Weights of a small image captioner: encoder num experts 16.
Rows from block 3 of the image encoder of a small image captioner, named by matrix and row number. Rows with one number within an expert belong to one neuron, the router's apart. Each number is 200 + 20 x the weight over its row's rms, rounded and kept within 0 to 999. All counts start at 0.
After each expert's rows are labels from the 100 images, of 14848, where the router gives the expert most weight on average: "responds to" is what is common among them. Only what is clearly more common there than usual is listed. The data: scattered letters and digits in many colours. In brackets: how many of the 100, against the usual share in percent.
# router: router (encoder.blocks.3.mlp.router.weight, 16x96, trained with AdamW), inputs 0-95
# up: expert up (encoder.blocks.3.mlp.up, 16x192x96), inputs 0-95
# down: expert down (encoder.blocks.3.mlp.down, 16x96x192, transposed), outputs 0-95

# expert 3
router.3,217,183,237,238,225,178,227,165,203,164,153,158,223,247,201,219,202,207,172,181,210,222,182,187,182,178,218,201,187,184,207,203,206,181,198,211,209,203,188,224,204,214,175,197,180,211,206,208,231,180,192,225,163,189,187,160,201,208,206,245,181,206,206,216,196,178,220,216,229,182,217,203,187,235,198,198,221,196,205,191,192,203,184,214,213,188,200,223,221,203,180,205,243,204,198,201
up.8,194,218,179,205,203,171,193,191,229,274,220,202,208,205,190,173,215,206,186,212,195,192,216,177,176,231,228,182,200,180,203,183,175,254,192,179,192,189,211,219,181,209,200,200,199,214,213,203,172,204,201,218,187,191,215,204,225,177,175,228,191,163,189,199,227,179,200,177,182,206,225,174,214,201,201,205,172,219,153,198,201,208,196,199,187,227,174,224,202,212,191,217,233,212,160,220
down.8,213,224,209,204,196,229,223,192,156,178,115,187,215,214,192,207,188,171,193,197,199,228,211,218,192,185,224,176,203,189,201,183,192,182,161,244,197,227,198,218,208,198,217,200,226,188,196,212,232,204,180,206,210,191,168,207,195,167,181,222,206,221,176,179,171,216,193,217,207,190,197,210,195,198,207,207,206,206,244,219,169,184,203,244,212,188,189,193,216,191,188,188,213,178,214,204
responds to: teal (89 vs 40); green (88 vs 39.1); yellow (59 vs 19.5); count: six (58 vs 16.3)

# expert 5
router.5,207,187,167,199,219,207,167,188,186,214,220,174,188,166,223,169,203,203,232,224,198,182,183,175,187,225,190,211,182,226,186,186,223,225,170,204,191,202,189,186,215,199,235,206,201,173,188,235,169,234,229,179,227,227,178,179,218,195,216,183,208,170,226,175,200,220,211,176,203,217,181,220,183,206,194,178,216,180,229,202,173,192,199,226,189,200,210,197,198,179,201,220,182,143,217,204
up.14,206,220,198,193,170,206,201,219,169,190,224,224,190,190,235,237,182,225,192,201,192,216,196,213,228,140,203,192,240,215,211,217,179,173,186,180,189,235,218,232,195,160,207,208,211,200,180,180,217,194,228,238,200,201,185,198,181,227,180,205,199,195,213,200,218,187,211,205,173,174,172,219,197,226,187,205,202,222,175,144,170,207,212,204,190,202,212,177,193,183,186,222,185,190,187,207
down.14,192,168,194,176,212,176,180,225,255,237,176,195,205,228,181,198,171,201,215,217,208,201,207,212,212,190,226,169,191,165,192,239,236,162,217,207,199,179,229,210,171,175,216,186,197,213,236,156,181,203,178,190,196,207,206,230,186,194,221,167,233,205,168,195,202,205,199,200,175,204,210,181,215,206,170,200,184,192,195,215,177,195,225,189,191,208,197,199,211,194,172,234,202,205,204,185
responds to: red (94 vs 39.4); count: six (70 vs 16.3); orange (48 vs 19.3); brown (48 vs 19.8)

# expert 2
router.2,204,211,191,210,191,172,194,225,179,190,210,234,209,175,202,160,212,213,229,182,164,217,207,224,172,218,201,222,218,194,186,172,174,200,177,225,194,202,233,223,153,232,175,192,206,225,227,216,178,210,201,198,219,181,205,203,206,158,180,172,196,181,189,170,196,199,199,210,213,235,229,195,187,179,230,206,173,213,192,209,176,184,209,208,194,184,182,177,175,207,183,216,168,185,217,235
up.30,188,216,206,214,177,208,183,214,192,179,209,264,203,161,188,157,197,188,176,215,169,215,174,223,187,209,221,218,172,192,188,219,211,197,194,168,194,182,191,186,196,217,218,213,211,213,216,217,215,220,221,169,193,219,203,192,215,195,190,168,192,217,203,221,193,195,204,189,185,200,242,191,236,148,239,207,205,211,196,191,200,170,227,188,178,253,211,193,196,188,187,182,194,179,196,198
down.30,197,217,253,169,219,222,216,174,206,189,228,153,229,216,200,235,249,207,210,214,209,203,196,191,201,157,206,179,215,184,202,198,158,210,215,218,200,200,189,199,210,169,205,192,206,207,186,213,198,199,170,223,214,175,193,165,206,173,194,215,202,153,173,186,192,178,180,229,191,204,166,183,188,215,194,192,180,208,185,239,196,190,170,223,194,203,199,201,189,219,201,231,189,188,196,197
responds to: count: one (81 vs 17.2); orange (40 vs 19.3)

# expert 11
router.11,206,178,216,182,209,218,179,191,230,233,214,194,235,218,194,224,195,223,220,220,235,207,191,213,206,193,221,163,199,164,205,202,220,175,212,192,178,168,228,188,206,197,184,189,170,157,212,171,191,206,186,234,190,178,226,203,211,176,166,182,174,199,202,193,168,216,214,179,177,175,178,160,214,189,195,194,175,188,178,228,212,204,192,236,207,206,227,181,189,170,227,198,184,202,211,209
up.15,219,202,186,215,245,184,208,209,190,153,165,192,181,213,171,194,235,209,145,198,214,205,213,216,188,208,195,227,203,190,201,174,203,195,182,196,209,238,200,216,205,213,193,206,224,193,236,226,258,199,179,197,159,199,177,204,190,196,170,193,196,190,199,193,203,217,206,208,211,189,210,196,195,189,200,230,185,179,216,173,193,205,180,201,205,207,207,192,190,229,165,181,212,165,243,238
down.15,183,198,192,181,160,213,217,174,209,201,178,212,224,185,209,230,211,202,232,236,213,177,224,194,190,201,214,188,203,222,208,192,179,171,238,171,213,153,194,168,206,191,166,203,197,193,166,178,176,196,240,176,200,201,200,216,189,250,197,216,200,211,207,208,206,202,163,220,213,183,201,198,231,179,196,175,217,210,216,211,207,181,189,165,203,195,216,221,225,177,233,217,215,232,193,191
responds to: count: one (100 vs 17.2)

# expert 7
router.7,173,171,157,192,219,173,210,196,210,216,220,183,237,183,201,183,186,247,184,203,181,231,214,205,210,187,215,168,160,223,208,213,238,215,236,175,222,215,226,183,173,202,226,179,191,214,171,209,179,213,202,206,194,213,229,217,224,215,190,185,207,169,171,174,210,177,205,239,186,189,184,211,224,213,187,178,198,210,199,183,185,184,193,178,205,210,201,191,188,206,204,206,171,204,168,177
up.8,160,210,192,202,223,206,193,218,205,212,199,173,185,219,214,188,235,219,207,233,189,201,163,184,193,187,178,219,214,177,227,197,243,218,194,225,201,211,188,185,214,193,206,187,174,161,197,189,209,147,219,230,187,207,220,195,182,218,203,214,204,200,207,179,194,248,180,226,198,191,219,215,198,166,195,163,174,195,184,225,191,204,188,197,221,174,203,205,203,187,225,214,188,235,164,235
down.8,243,174,180,193,214,180,200,208,211,202,208,187,204,196,197,186,206,204,222,175,205,194,229,203,193,195,239,163,188,236,187,207,187,195,194,224,221,200,197,169,183,192,212,173,176,213,233,211,191,244,177,226,192,201,175,164,176,197,196,173,190,162,179,204,176,183,221,170,237,190,220,246,205,193,210,220,241,212,218,200,160,205,195,214,204,179,169,208,208,184,223,207,215,202,189,185
responds to: red (99 vs 39.4)

# expert 12
router.12,210,146,208,214,227,172,154,199,198,227,221,209,184,215,208,175,219,191,215,211,158,219,230,238,207,222,191,194,208,201,199,223,195,213,228,188,220,194,212,186,205,207,216,186,187,197,176,191,175,223,222,168,225,212,206,223,236,190,199,219,236,167,185,228,211,194,203,164,204,189,184,202,200,199,198,192,196,193,185,193,233,207,223,157,214,228,208,160,201,170,212,199,187,183,210,197
up.17,172,205,175,213,190,167,203,219,196,159,143,201,193,218,205,191,235,206,174,208,196,168,173,213,227,189,151,208,228,243,176,228,194,208,218,221,180,202,200,208,200,191,191,198,210,196,214,180,210,188,176,201,178,228,186,194,225,239,193,187,197,215,235,204,205,176,183,178,195,193,186,224,232,192,236,212,217,205,216,196,215,194,211,208,196,186,184,170,193,185,203,239,200,212,233,193
down.17,202,197,211,159,186,182,194,181,205,210,243,206,208,201,205,213,189,174,229,224,192,159,181,221,180,217,197,198,210,222,237,205,238,183,205,178,206,181,241,156,233,154,216,221,199,173,181,195,150,200,193,218,191,212,185,202,203,219,193,188,179,214,183,193,178,189,218,247,182,210,197,184,178,181,216,193,200,194,198,163,203,186,199,184,222,187,227,194,224,214,190,195,203,207,221,188
responds to: green (91 vs 39.1); red (75 vs 39.4); count: six (56 vs 16.3); purple (51 vs 19.6)

# expert 1
router.1,186,202,230,246,206,179,195,195,214,201,184,216,210,210,170,203,241,174,160,190,221,221,190,176,228,211,201,199,208,239,206,244,175,217,231,219,203,226,185,202,181,197,182,211,173,188,213,181,197,233,224,206,174,182,234,204,181,210,183,224,211,184,210,216,203,213,189,214,204,153,214,182,216,199,191,182,207,212,201,228,210,170,184,189,183,225,182,233,177,190,212,205,199,155,187,207
up.15,192,186,181,214,185,183,196,168,241,208,165,194,155,193,202,203,219,138,194,182,217,228,184,191,221,212,187,213,191,207,183,205,222,197,187,216,161,223,206,183,203,189,205,201,211,183,210,209,181,179,218,157,217,228,213,193,223,220,221,209,211,186,204,251,246,210,166,192,212,219,190,236,215,223,185,191,186,206,204,200,218,203,202,179,185,212,218,213,204,175,208,197,174,166,213,196
down.15,220,190,201,201,223,225,190,183,219,203,193,232,181,222,191,183,190,200,199,218,191,194,176,209,209,181,203,182,194,167,188,244,220,175,178,186,214,198,227,178,195,209,251,185,209,184,208,200,186,199,215,217,166,192,210,233,195,202,216,184,193,227,174,232,187,212,237,222,184,242,195,183,210,205,197,212,218,163,213,194,203,211,185,147,205,222,187,193,241,225,194,173,178,197,180,164
responds to: blue (94 vs 20); teal (79 vs 40); count: six (47 vs 16.3)

# expert 4
router.4,185,218,205,207,197,205,161,208,239,207,195,187,216,200,203,204,214,189,192,224,180,214,224,183,168,203,214,212,214,190,229,177,210,183,186,183,191,198,187,210,177,232,193,174,225,212,192,220,189,213,234,224,251,194,215,184,169,198,168,231,186,185,194,210,179,201,243,232,185,178,229,201,213,186,219,219,199,210,168,237,183,180,177,178,196,180,186,199,207,202,209,199,164,214,179,250
up.15,197,201,148,178,192,209,191,216,206,234,181,234,212,192,193,189,200,195,216,217,217,191,201,224,220,226,204,203,204,201,200,214,192,230,191,157,220,180,225,175,205,186,220,202,219,224,191,184,190,235,186,161,209,196,200,220,216,203,234,125,218,189,173,198,206,192,203,225,212,219,193,186,225,152,184,198,203,204,208,182,195,194,214,185,190,228,195,196,203,218,227,175,199,196,166,174
down.15,201,203,198,167,201,192,184,189,222,167,194,174,188,219,190,219,180,225,222,175,223,206,219,185,200,172,219,179,208,181,231,201,189,168,204,227,161,209,202,231,177,226,183,179,199,208,224,193,231,161,194,239,211,159,192,215,188,201,190,224,189,214,227,198,208,208,199,186,213,159,193,202,223,221,191,224,187,197,174,205,189,197,174,244,190,218,197,196,183,178,191,242,215,229,191,221
responds to: red (100 vs 39.4)